From a checkpoint of a small image classifier: 11600 steps.
Rows from block 3 of a small image classifier, named by matrix and row number. Rows with one number belong to one neuron. Each number is 500 + 40 x the weight over its row's rms, rounded and kept within 0 to 999. All counts start at 0. Numbers have three digits each.
After each neuron's rows are labels from the 100 images, of 14976, where the neuron reaches its highest value: "strongest on" is what is common among them. Only what is clearly more common there than usual is listed. The data: simulated stained blood smears.
# fc1: MLP up (model.blocks.3.mlp.fc1.weight, 1024x256), inputs 128-255
# fc2: MLP down (model.blocks.3.mlp.fc2.weight, 256x1024, transposed), outputs 128-255

fc1.744:513517520468484517489464501510562528528522495516392486501459497464409427535459484489493452453554523538548543434515529515485464554478542504515499478485478535468447509420548519456453459537485502518538494514473517564511557466465445442494463529487453502474468443534461527464519475456524404487480553562511504504474457553572524490587494467472453541476487463477448451462469483552450523524531
fc2.744:504494489497483547525528478493529526474442501500548479538574514491440484476477462493450457547503472492478551474450488470404534467541547504496432480541502505501512536476472530492509540497504486498527560480474466545518508441475478479493477466582481479496506578420527511500474528470410512463535448521475472476534511454502514526492527487507467486541512546541524510398544503522491481473486
strongest on: kidney-shaped nucleus

fc1.135:443496524458534550542460521525523497568502509508524474565563460482480460528470487544494474548480534517561399489567487487579421474497470512519467541474499492526467551531451439491435536453463433575519479554479449472509481474578526516450475551498572468442522451525529500485522529473477490473476465412433582538505490592527501519472528446539483437433492470517439488512478515477499449527490
fc2.135:507555532517522496449495546487531539540517522470490574466419569518518465442528520436476434539466476552437496536466508436490562528480518454538520489469493524481476492542532531547484536494471507443495524495449519459478489523420559494462473549460460501485493530459541487535439463532460502425456524598535428520513516475508382483541507497478582562443507555479563509481509499452534520494519
strongest on: band-shaped nucleus

fc1.107:471441497534516513529445448556542465509439479525475506507505545458527412543507471477517526481474472484467463546543561523483454513520455571544556516555536532486486492504486547460445490480476494401486567532421539574533464519510522539538552572532459542421564545531578470510448529432484529490491557440498472587455493525481536475460448528394513617524520447445451390506520489503528499511488
fc2.107:470458568508504479508488456506422573530559496499444534527561459489482508463432507501475449467563503472566504452451498469517521478465493516595488557595540590506515430507546492513578430528478503536553509501488499502498507509507455489518474463547539516495489457484444464534545444545573501565464517423452576464466554516498530493548586473532529484466515527455473477501518476518508502468479
strongest on: crowded; small spheres

fc1.621:549474448573527518440526533468554547592523522545496524494534536486560534491416512503556574545491481502434516502514503557458518513569523482482477475484435482511457448565535485481495497512477555514501481535509476516453503492491519524557473500454490548463456483424459476516525485466528480519595499477461425601460534502495519483522553460510515502526575530447527542470454581519501481513485
fc2.621:499515504522490516596513436460525385434627473491501554463508547457533465531592474498503512456531526455529561486500475510471378494485509490464533468487489605548572510505518490540510522466505503493495597487459518526550503448500424487525457506577461473486514538438530495491464504506474458475509483514477520526540454450497510538503543488499467530477469532517541544522465510477443493516505
strongest on: lobed nucleus

fc1.234:480550512531468533493520536539499576451513568571568407547560455553442489537435557470556420482459424559483516453444521501490498505485464532504444536484494501522491481507545457503477451469488499502531498548513575462564521517478518564507525479462426543510491505475487521471595512491504430554547531516520506449562498548512538451530543483472491503482531467465458539477488473544508490424452
fc2.234:516559460497455478410470497412474513492482482483497514512509565525468508521475544429520500471584482447507563432509517453517509456460520455479607487586508493483486431494437426505460445499513539563541537520485527463450475531493538529454493515519523518502540516502574539456553513454492473511570485543515469503427469507483498488549530464489422454512557506414461535498558527459464464476473
strongest on: kidney-shaped nucleus

fc1.22:513454502530503511459516547534466446456519501432538552535569430540435534577435481513442484447524522483472464443459536452518480448593499457448535449488495590557476488459480503519447469516474579475501524623502472485508459424537451500493482533403547586502478483493515488482466473478462442466502480495488482451510564492490485476490484489507499574592496532460477523497442525474548436411523
fc2.22:466479429518470492525467505508543554597489497618394431537518512446491446546493513434529506416560458464554514493609507510487537547514538466487548543435515414484515504497518514463540525540448467486446489478584472510504541483515496515507508490490530537481500558473498547564468555436523538578539541453471445482517455467461431470517468461478501517528502478490559511436488488570464540560527
strongest on: lobed nucleus; ovals

fc1.11:543434431477483494505567479478502483566549491477496485498490424471530497474483592495533415518484487466473541517479468427517508543463420537522421498507457425540522447535536526461591540537510477547493493498523467542510471528533487413519486476445439523549486484491548493481548425520526466525549548467515468488476544462571496412512456510453531398521539510411525568507511524444496554449548
fc2.11:471482484510512541528486535472459472470466455540518531495503527559510549511470447484440548451495489558487488463599539505452511490463566516527557496471531489480558597431498468475453436501550516472524489480462503516506534436494481545487465519451620511511495524455471454587538550435527473541546528465495516505530445503518474490497474455511427569524428516529481478464510463566524490462432
strongest on: small spheres

fc1.34:555568460470498577568491526532455536480466565477500505515501543495536547500466536497510544574492500465476468509524481460487498508529494472492447498517530467456532515499494418473519479526545517541538492503606412494531541485527474489584520415459536390505445452439455559431575459568461508521546534517479488526487484499483438565577523478488493466534530489478413505455476464547439479530446
fc2.34:533526528535420485465475476511549478517471514531463462463548519464490531521448510512566471457438446413527446514565541453468538459522499477467419503465561487407506536509540546495486515481539521490528513471489487445442446506516515426550517477505521529385521518440589506516505408465481504562532537440481515424513546442515512483556502531467492545503453507479552550479470495473552526442514
strongest on: ovals

fc1.430:589495535457491532554557539518561492467544489521516392502499510519509451529483487542515541532495491532510471479467557479577439508432530454464446503469479532464501472560443559527462525483464472462543481575567540538512521494532493499482420474513453501536474567571475473470521482456542481509552508466425515569501522525535476593502447463458451454483572481486480501462563504521457433529460
fc2.430:552543461447516508481494414475507450518513449512497614429476544473536452493494483491462527474525516453495513553528450462491482475538474452494548493474561461528448493492517490459512491475497510487495580445487512507515511428535469522518564568568481489531496422510516429544459526540465487530482495563515474475572480507550498524467500456543551522550553555545491502518459519521444527443517
strongest on: small spheres

fc1.341:540567528598477487511525508496481465489471542530471474497492487475571513473461426525496505463478517573538476566499539513469502511494499484512484517453498583536419469548522473516499499524480478469494449538534526464442502500512535489526487473511456543537494540546449455507544458530488481495478436528546518502534507554481523480603447498537520465419421500498503550517394481529527448492453
fc2.341:517511554518556465504457541504476487513416511521400492530521558516534503537495411513405540506518589538480481425516516512447528494547541457565528527478389490504445542552507511460505620542551578464496592512422483566511520477574533545459528426476529505462466493459551513477489471541534526517420551527506503461503469502496402496525530498492515535577487548508549464535528503497584494480568
strongest on: round nucleus; dark grains

fc1.280:472508489528548483528482598477517475497484542521466556445571528515546504553489533486478457579439568527483499554459455519503548571554483437510492443486492507453521477506523441523543500469545515461509508481526511479590492497406533507505439482443527519486429554424530551453473480512472428498501567521488536482495429463516428438497578511468484516505486504448512478511487521521526520527532
fc2.280:476488585493560595573502429541458502449475492477542510520457498430509476437454446528521492501559466508508522538568547542462468525536523412498486486532523455495532597513469516501525440487503519446489493476473461520485451470479516460521500441515426516534456496469487572455480443516567529500457508438507522501466543526488500545478454409495463488499523534481472489452552472490464523519493
strongest on: band-shaped nucleus

fc1.128:503500541488441535527501451511545506464557500435471467540557455549497438491506441517470516455530559546534506533493601530437491612489451456492484461545518477513513421499474529545472544520485508462531450546519501516563509521522492460439510489491561482503531438538499541512473455520442543464509428505521506498482559413546500510463500562527461486515487478521506470487540466487509513459439
fc2.128:543474504437487489476533538584463489557447514501531566555490531572516505512513549551522557534540497481492491463508461537553532481475525567473425456514501477495507448508487474539443469488549559519467433476427491439472506457507535515487433557505551474560534444544462489504453469513519409512500432458487509436495416540528493549463503504519492530533494498480482460542405417516519557507537
strongest on: two lobes with orange grains

fc1.160:445471476505439501530596591495470528579504504459503459446485502417513542553499459474460536487567544466446563489493461534540409516562505514447499482528511524472539589537531486543559535508566480516511573563501477500482521493537504488552500528454536421466471502551449496455480518578505496542456529488491502485513508499417501479473534502474519464520528532501523433500484529538444482512457
fc2.160:508512485474533492480473489484503537468456502502498562455499494491525559450477543482556512497525443510490468484476583500411480472525437439519561506510448385472491463577470480502514500486463518456541481491525516521545563480450508564508497526549545478548486485474488507564517501511491487537487528587474535601462490516561473465526496435529581455565452507499476538473575482576450420476449
strongest on: target cells

fc1.676:469540531570547529525500453456524456465522431458567449520501544481466501485471535523569446526564503488499499434483488484541495453540497468495518518525485507455514469451454527458488523512457536537519510478491546474462637604471468559544492579432514580486544468516507450482459466546481578448486450506458532469487524479515519533468440479486550488451529504486483467515454386478605527543516
fc2.676:539512448556470491524434466522471435502488563592542481519485523539460534483535503500564481454509511535430513508499539471523472503496463534535517512475531482435494526474553489480526465493529496526478519487573391443478468365546455495522538530562479475528503456545542476554554384464544602484555501525495535573472428557541476582488511526480537514549499486508555515496485466474461500377528
strongest on: ovals

fc1.580:497489544459511451529520447482514500496518464478438464463462462477496443529523447526508507514427457432485542472509449515450581583384533431551477466577505465536533539503486567503571565474516490492543479488502484494418464473448532475531447530490462480438530442447569561544552519547526521469587441494435527600503480490502515554522539555516481561509538452461473497463555577525518447486547
fc2.580:528493522525525478542575474496471463502468564486531479525570460576485463448455530511518469501477479575541522538519456479422460458480450546493424479496476483479508568473468490470425406530539529530556466481430504553509479467480495516493575568466539514558485492528474545519403549415498510472399518459537440496471459520563496507484455507448543475573528421573482485515515466543500517540537
strongest on: crowded; two lobes with orange grains; spiky cells

fc1.56:559548376462491520490500462506525586557480494514507460569539478479508577485454507480493514506503551477471536472497542487583486511515507491488535473504536498479497532524476415462518517475542548449450500544475531505498519589489483530513468487474502461431450492473507522531500510499441460443525467544455531495474523518543422514541492527439450532501427436450437551496450538477491460536511
fc2.56:511534516536437454477499500405517479475416525446540516537418530474509514461521493469485491477513482527528510436542470524460536481493432478511543508458465483462432466531448459460466584556524499584455531494509468454485487435491515467507485536475490501452480478504527503621477496502473490542551559575508422491528486540485491479477448533505569434530446412519564518479473496544476474415510
strongest on: crescents

fc1.577:535511484494452564516511499492538498482528496545554473489433444450528484434485574537444550494497507441465461500456480493436473497495503465509535518491560509562456470468550516540485486542553492487444437466495512503397539478487492474397527551490450484485487494512569480483401458492494440481585477469501465470509531478507518556523565477462467445580520554516464506499529548460490561444520
fc2.577:549522392516541526508536562539599516528499484493496559516506530543510427497480486495397537511505530552547502486480519488426470480519495557449556517524537483535477414546504462462469524485526530526527467447466474600567440521441519496531448509509526557491578518504458508469521467428503536500404493536449472504551447521505508480475487526460495527469524517502474512536513512529463407568522
strongest on: dark grains

fc1.576:542529591532493439474574424524458457457568491438454473550557504543514477505478508452513484550495456465470505552565410485502477540525513503483471453514485546481458530462484473527512501506474431522523556457478513567444507474533495512476506447499504518504529475462530489457535514448573536532541466511447514471517510521441423515410421522497504495510510572487483491542537531481494455432542
fc2.576:466533541491515523519508448487483522441513545591507531501575537488486511543500429522486500490420514568499496456496504557468463535476531475476439527488502520543471464510500516538502510472546518543505507492559546525532467487500530575430534584503459550485495458537523543512560455518506492549449495563514482517477497541548524432479512414515509505528480449461556530511524449521441468509578
strongest on: ovals

fc1.441:443478570507481477542486471472530541497463538501464441533441480482520559470437481527537475489587485483524502468439559521540530562559560507551524499504493509478516499466434488468472451553485474443501530463478521451555472512449527488461509461530495481527535472568467548518473488476482500460467525502576541541490435512437547463459454552502541514493512539534580509509432486514602515516500
fc2.441:515512517440525474509528567557476483518470515463456527443486513496479524482555597532590586531501492435509523438545441517553533475524449525483487532511508440460504497512510470443510520472476431579528551494514561495409457528543430538485495462542541492373555519508512558530442519568472476538576431512443456535483459418445586500473452484441449496547491565559504449459506503502495506473580
strongest on: spiky cells; dark grains

fc1.322:550493470436486558587539524498420492480511535517570510515539537537433543539502442432501506502545485453511513490400464556492458541536524466498545538494417485556444543591443421503508558501520504470537523539575466448502512525505436421504499436476490516535432401492499569459458498484515533503544562550442501464530531469585467524502475466521475478517543534473501484480415502492507456494436
fc2.322:447520498598484564440458469555593506471543535464539471522468472544492475493478437455533507529461505498449516456470543449525483489487576467482481530494539507481525493426509552536479494510535538467487500487480558426452512550509620507510517565456535449471548588460580420530489470447466513518500504427521540502519485515462488469557583432532551479477520375518465446509532522477535520524481
strongest on: lobed nucleus

fc1.610:460488527493534420474547515470562450489489525506493554580514533503486507524497538505499526486553485565462572491578519484460442507480461528515482479488452554440506492502535565454540456499513509533467499472452480560548586537535518492487571443588520486470558501517516504482559452561476568475485431423444492467524512531505484587463387476514505476552535577568502495506434522514517499496525
fc2.610:536441532494507473523504583527456595512491447481487496535550502515460437534512453529543522513461549427526515491501492488442570502596473594457477403495455505456536510481530560531518456476463507528441553527478503519558511453500458431457460528479490561479475413485495497541514505547541477475535400556428530534504507430486505539529525557488448430523482542500475473527481534485528504481478
strongest on: small spheres; lobed nucleus

fc1.24:422465546502485569510449561524524529501541462527554533564553496446497554433415578494476491398545534546503464496442517541472550562542493498515584511451527431508468560475491476561547453431560458475457497442569520508506501564443434514472479548421508485549470445480573578501479537536480501500549563535494496395497483477524515505550522541585495469459509473485560496502465538530504469527434
fc2.24:528506471401485581506469504472474503532499427513444344436450511430495603500476541484527530521459478539494545502590487467529511489524535492517566449450515494537542541493458520518452570437464422492508484518452450473481521529446464445491505444510487505517463587529497473510627482516468471559493462486503508458535472553507559429558495507522515499532486430535477559459487594484485556507549
strongest on: lobed nucleus

fc1.734:500448558536442533410554478509511466496519500611502562501443411538488443478502547477453491534503425500543509491526550481465425523440480499491508467515492485461534533535506524511509542499456451519501532559464501440486557505539496499492504509536568517467467460430550517502542505558446534457522519541498493490475459437474457518506469483524554487447444410445563595516488475462534431544475
fc2.734:493611502560498483443549478534488530468416478422557478472503505472495480444550491455536487547496485507540508521517509565527479469515491589503529506477532502500432477542496482478484517548574488519471506426479501492486479481473515416497450531468468480467497502501501490547493485504534548566440549457494476473498549479549480452462505485442433516467578480498476466540415493440523544507586
strongest on: crowded; discs; crescents

fc1.519:464514526440412451527536517454554612529478516523483384497575514501566453518521516489542479423509399486501485501565460516533503551514544484433555535483557485463523568520486471499517565464491537488480582475504504533441500525504494476521501466473495573479562512515460479455472512493473398500539472431400498504500516468586494525525479515488538449446431501478485467446510501513521455517515
fc2.519:561529523586529501512527482498491449484492530526516633514520444516467506501488511486451526514527512441459550465514471482513504436446430498462436464519488541481485480448484552502481514558488513512509476511497517448535445469485513554555465562518460495517519521534536539548502550488524545561472522567557500571485472522563530456499562512540479524538450515506478474557471530468476435561511
strongest on: target cells

fc1.485:556479496533452504558484539516428498534561464570513452475552544481524484480504474504452463506481439465429525451541449475549395499468533545473502518464479527495558516594484489509491495545458471441476509594543535497511543491544525548531477533506489497495555557510459458507449527539488483541539576560458498504401537448514564543524560510549527458486524573511550441514414535438543449497511
fc2.485:559485548548583496523497484497499476481445536498516557597473492451502569501465524492469398491503536474537506535522515603524466472584508418474457492487498528500492412495456475479497521543477534465507491472512506494490508459444473565506523514569541491472548478472529495452529581465517519493444503512588452493515470538489480494481440486536489507483467465477515536532610486512480510554495
strongest on: teardrops

fc1.598:516492542471487453492530485521475509449533494442526499450508501487463405462466505452471513515460496530529473450518501477511508464509541513523389543501501532599469550478451439562490448540544527502542528461512523538559498497502488428461563413483463456513544553462451469500531544431562552546446471551459477432451518541533425545475493515428546521493549521459479389532546465497573557573517
fc2.598:476471531504554500427476464526494489464496485570478459531513548578516521473549460562533371516563451476434510515530457467490542504499569542493458490440492512583549512557452489488440567403483477496505463507475475490502481468507549497466514529468524540458500458498550481466435416543487484555466526460486622431520471534450577531436462544517513507463422421416529550478480488480535482502544
strongest on: round nucleus

fc1.611:502432476504496456481524521477465515457559491537438530448517634462526471504474512429502499522475492491431514516443475441523503480412539507504521472524562498471422610549532527507459511552552492533518487495498422515467554436483467577531495493451514475455490484473511498481575539507460471473520467524542490507495414497511434567552548499466536466486481510475426509514477506505485526485496
fc2.611:481529506421437532520474486489467617518474476476465533593507421470522530506465504530515537492449490568560491500550505604478524479539500464572476591529486514458522514547506497465514467530454483532490510502471552440419509578532519479438442453494505437511458490493521500488456512541559450424500475481485476510436596471497550487554435548445473501534470491506487473489499466487492461511529
strongest on: target cells

fc1.406:551497479530507522531478475477450526564529466454510511486521474529501593475489519497494501558454489564564475509515635482442432450555419473528533535479506559419550549467485511459474537465532565536546540554483476465472480465534441486485549539475485528517520525474497453425514532496488495501502505480518564535510501532613487538487505474550519448504523546557552505422496553409588414446489
fc2.406:485458517473442530514453516490514494406524534508483449426468603462482495505565440475512521456498465430441527465512436437502519551485462526499491533507581483508512516539493473491470567525504441432445484486514525500526575513457510449426458461471511533573515505448430500525451523504512588503525561466573501489551484508492522464499564492530555519470562509529521516507512572564499553523541
strongest on: teardrops

fc1.134:424464505488486537508493503483500449560466490555511470527500604498503541425505459510498510480581537561520437509434485456485465501477511464500507586538601488506476502523507571501509574452577452544515449437571535483524517528472532523449510471442538507513471503494507449519500457484461554514483470546481483579532455488478517569514526502492473496513442459487467506482513458451481552436485
fc2.134:502545481532535474543487477549468569546490481501500426524480454464493518529546466480497478546572466532459507511516482470461479563567474495484527396489470522472493548534564493490488474552517446499473518528452476473494485519447410495547463513515429504477562451508571519531446506533551521536598467449527461477526479469500463496531533488461532475530556536444563562571569461524548460528563
strongest on: ovals

fc1.112:469464440542453546463515554522498512549525533517422509480492535489604531445488502447503488543599520481492489481469464492493503462493530569492499474517479479535487527623447415434438526494497557438531517503474540514465477444473521535482456514488520527505458519515515552488543493513472562466473525487429444538548516489563602517422481522468533475459416445449472544450521487516464387537446
fc2.112:525572453562550473502515485433486530516506505499580519482515492482506470479508538464456511537460537501553517579501554544473456479501512506486537471480499556539569519502480457425517477466487486454480601527502474509520531484562463554467486519527497452491420530485455522547531522611475407549531544525488485454471517501433476466430515464459508533508455564498540455481517508549510532541500
strongest on: two lobes with orange grains

fc1.368:534496574441466477463492515538418423489534428521490446470441540512510534535479451511458499470505483490516480480595513523549395492486522559488456424558528491493510495493551510469385529522484502499512478492482439566478482531473440534461535538526445511520500530538588511538533524471435497493463523532490536458531504520532508521480478513428484564540530556533497440486484509499451419532562
fc2.368:504489506509492548484462472438458481478521483503563515526480531492490471503452556509550460479576469576532469457496470494523541445471483502519506550469572519537432502485459496571521462503439462408543489522508543468501454511459511480519533497473555491474490445443493509515487489538453556506497547475517521530479488517489536532490552534509463476485548500494475499484438508486405490467486
strongest on: spiky cells; crowded

fc1.294:443517510556547527433500502479512534591497518561474454546534482515426515545424592455599444479521426470446466516504528524517493470439526501482529563507468444448487457508532533551505475479466524491561523527502592446560483525525515576482493524477412507491518526463462514488512518500505418574543498538475495450533490494558504499536504481497525544498542408518499499500464497494563482460531
fc2.294:472550458495463478543495499486543563488469514425567538602416525550473526449467473494555459450555510513468522456451482530461466549501460512492641435560513475485487502490493440443515474496477520511488551524510598514533467513474534506539540514428542444528466524474519463525536508543481502554497485505557523510493595555489488501499528488454476548440577476448461541534465481451474423559480
strongest on: kidney-shaped nucleus

fc1.324:505509474538426541507542486551563526428451474507535516529453397495431501518530523552512559508517503502455503498405527505562460504478557454462529452498468452558433531485482455551478530493547498516541515513508466455480495461479500478437580461466510521505510507519448503399481466396487485454546482480485475491550502559429526495493480463453508516417526539460481451462469513451366569523471
fc2.324:538503472459519443500500493464573553587580522496523535524496530484473520441530494479532550526445497457512493510488492539472523506567558470512533442530470488503468465430503525467529545489509479550539541473495464473539441487531459473459501465480521476524497490492532577473531513487541481439491537498501520510429515483480602507472499546480430409473472499511544513482435503489544519558501
strongest on: two lobes with orange grains

fc1.51:487472485478458572566556495503556542518551505559498500556484472498434542520514453516434488540532519463516547415568541495464544459479464493469508528560526505395555495534460496458516415460486548423441499535531466510485545558471508526434518503406544463459448440443466538484491476510578513409496485536519448471528501496459540506565549560476447476531442462566487493495464573499496496493541
fc2.51:505580506522436447411482545426499629570467521456504540507489471496518567484495505541483512534434457395516526497495557586491501503548393476512495475523516477550429565491432458496498561525463477533514480488501457498491543486474507545470472483460478519513533489502509498539528495504478464511416504526528566517477461470537454453462441576496523449557428463517544468553455522495529501486531
strongest on: crowded; crescents

fc1.461:440442535488462500566506522530512518510427544441470450515486500527487516528535567494527585472486554500540463471437493504557502581525546490408425469394506476551576537548439565462509479495447509535497505450470491538477487477497469507530570481501539447543491552553511510468575454556495581450472474486558493459444425498460503481539505567554425449497543515521553492483516468476492486512508
fc2.461:519509529480490525487462523510511549486497535501473473458483561469483517453425432503554508509493468525550493471488530453515471455501464497511530501554428508518470493464492527544498434521479456523522545541511458483515475534461584506504522512516453476549477523494514470528512440465446415606485484538542491489492545481530510477484450457575544414538442463495542501562504517469481513565471
strongest on: teardrops; ovals

fc1.211:578558521492526473557531535469503510510529512488533522487475409510459472422545464461541526479524494557505457553483445508473465498507590464437449446447429512529525541490498573407475513441525536581595494492528544544412506527526503538487521566528490511467453508436537542509502469486505448486570470495536493525559440541429541480579476491459528483580504442483595462468579488449489498539422
fc2.211:521453535458443521495513433496416519519564454571529475497493575552498418524527487555507519544501473464496462470592492535485550510486497479461486509479493508491506503506542546519420485477497544512519462465552466448423450469540415567456463453489419421457518361498495448486525497465541548616523466483453520552499442466551487516493563531488445441588500506565490484464470518574544454493505
strongest on: ovals

fc1.381:490432499565479538506596522456521492553484461524424497450552431488519542526469521483515510510505528478497514472450460487501429506375464498538530423463492546491455514565488458432563561504465478476448525516497471536530538481464432554540452430545546461502487497477500500446464501486503508529518447559546507549459494539565509424520508500445529515417564535487544505476532570585438462494432
fc2.381:477556498473566513437448517507531551452543524422591471549488535556530438479549448455470439460485500505480498485515518509526488497545513484461512601547487485481528470532553545562438470485459465481503479488424519426520516464488443475583539554501493619489506547516533488507466557564507504491447484391483476470522530511482536531475450472547477449587550531502416377533486462470527516522513
strongest on: dark grains; teardrops

fc1.421:402508472464525459512439511489448452455494474484469556510495451439424496438447504443500514525498567558518447513516434547544482558494537524498470537538492608523497442429503497469479478451565485476498525487479525510492495499463499526501509386510521529425487496518462466457565542534457515544492455504444497410488505494451444489557519481503500530512569510479422566518465438571512464505499
fc2.421:515510483487484539470452449429464492513507512502559537427521483432554490497478506509525412447502463545541559570486475477539475461458530503483516597477463567497514508471482506518517519531490433489456484527448537573526449503479482517554505520451527512530526525434500550460511533544542493497501450458573483505470490481517495474597632539462461465441553513515495548522478560481500488537342
strongest on: teardrops

fc1.448:503473532527535558454483511484450479540564532512525438493521508452463500502446584519500486568569596556488497506539500539547480470459576516502546443512449577523478489607420453479497507527544535553493511446573521535501414518491480551524465500514476478458446537471518503478498516482511480548548503549515494505467528456544381523510535537574499484480578477443438505551497482480558543459500
fc2.448:490529494509414541500487523520522542521486514565438589465508561487499498588550502557392428439505436443531570438500522427477473488515524507497462530509545442541553503507541526504505462508495509482511556508412507522510501451422475459504562543510470509548506454455537535521494420471556486474455479415532505486486489473508450479518445446553498523519528478505522422494482542433370483572415
strongest on: crowded; small spheres

fc1.692:524520452483499462575516501466529530470491514475497454548534537504455535480441512424574489460569548471565489510444505517513471525541513570535474486453489523455465502511517448526494495507524507437516535515548465564488489560525482530557461481448455538441473583491411498519512515539534469432515495422585455519457544543535517583527538522420521531469409450437513544489474504538520479477507
fc2.692:480517515448587515550523443515431477523489451517442520503452509490467528462577512621440507492492561508485479476529447557459575427452469493425526506489533496489482484556491488520550518492442515483529435484458472492476512440494508445542570539530507463519503439490550507458499453460406568535546438559447522494524452558502533451526477467585527548559543573519528515517519562523550512494517
strongest on: ovals

fc1.195:466540498532476438475526510435483449419511497506496507498433473460458514468450523452501501440553452519504481441502473526496497484474535495476414486513523521494486578488500474564521492520483431486517512546496501486458486481535531575551464441501551516494548542479442498573453508461483521491563416471464512466499523556611448428523517465468524575492545534483540510409503545484429463452471
fc2.195:476530513501510535422517456558511544543518503465533460516485562465527532533430430535460469498481524467552486619542513514519466486475474608455527464511541438554552463456526468508525515451448509457456486485540533548526531394501441494511500547503517516505470437526516455477490510509473486539472431536518495463529482478411567464474462534549480488490498558521436435544551510465537513460608
strongest on: discs

fc1.244:463574532518466453612430487537516484495576595532439468616468522517514528441539496411520456437541514446495456437607495550503458557472497473521471535492545493461582458416498452536506525509462469491442537448505525457511518436473522516482518480461453512470527521444449501423486530501520454479572496518500489482504489392541528484452544559497519543458521565491455435516447533443536510497471
fc2.244:542487525456537503521544506452537404427497452460486490458509489553537481456495481527392536554458502488580513554446523522528532494465415510442511480506459476513435462605431527562524464500500532552530565559504544556564534586510464532573538466558422534536481428575593479547549549514486535559457459502479508508512569483506506531474526507525512470533529442519485503528525464486503451562566
strongest on: crescents

fc1.379:545514383535461537537469481552477485550536530456438532537504492528504426420495530522494483483516557526524480535492515520469449514462519553541500509507541450493454445443405499518544527535540493490454486535508477482404482541505510513468510531435512517535496516538500516531565513530459527551455517545469495578469505502526447567575519559409563509393494468468546520463491534508409488472494
fc2.379:509501479471516533464513461521522539519459478435485577551503511555521528536567461446553448486496525487436460546502574449555472543504524488465459459462500510489441510512485467551529512484482495492403583519516512440519525483497503571470595524520530522580435490593480478508405468509482441500523505478454456448412578500522513521524472495514514489503459499536468526499492534493485521528444
strongest on: two lobes with orange grains

fc1.650:510581426468520451438533447476491503493510478484558476545598491458521458460457542562551439522508448424569492539508399488477501479521508482389477504598522457545522517535521485489584498521528531564449471476577530476449542499447473526501470530425573516462508502500463504549499558519567575434463490466518483482479515465585491490501442506539510471445528527545507486531447510516503447521506
fc2.650:557497500570495517560430483510409476449439487491505508396529519522510510497565554479522509493483521491460538514503492466464519465485482456491491551474506488537489484491585446469484504534514482501530377454475495436513445494518536416529490461487530466526525449533487558506481441446481533473511578491452500526453517454489508451539474528569506578501491498473547484414518448530428557480558
strongest on: ovals; small spheres

fc1.357:458529480520462530479514529515493526584488514542472564469468483565500467507415477487534468462544488567542466471513467457520532489522461555521452488462536471523475510501472513389530618472469503541577535512540539532503449433500500503498447563504508462489454465447524503507561487526516520568527508515500424455518468500504450472617483553505428501557435578505471497477501479484543447508538
fc2.357:554475427477542520548501482476465459513469471459481418518490494442518421458534519587466540486551508509480542457512543538465487439532507561542446546484555505490438520466474533506524483513517480521446542525542498596494485541462496452471531460546485434530563592442445494513497496475493520453517542491515518425464518472507530429534529528396478486551526559505422479476435532521481494515532
strongest on: kidney-shaped nucleus

fc1.29:483490496426467526564454535525412504530480492496589522529459547568419589447486554535510521426501526487524581496512500498489405492477526479560442465502474466493552505516500557507487511496460600509522552453517556491521515466504547476541528488521501533475485533509502485445466503470520529502475483455598511445602569539548480493501536495520434466522531558518490512462483517526506478495483
fc2.29:505502547491485514423557469471527568511467535501538477534514467521521492479514497490519567498521473512439554528427467555539497490579516552491551456472508458464527585495516473383500534584528576516439529486437486581486503472566486505406483462487448559508469539477438465528502512491508492491481552527432474546502533493480569433517555509544481490461421494503450441509507500503492501482528
strongest on: spiky cells; two lobes with orange grains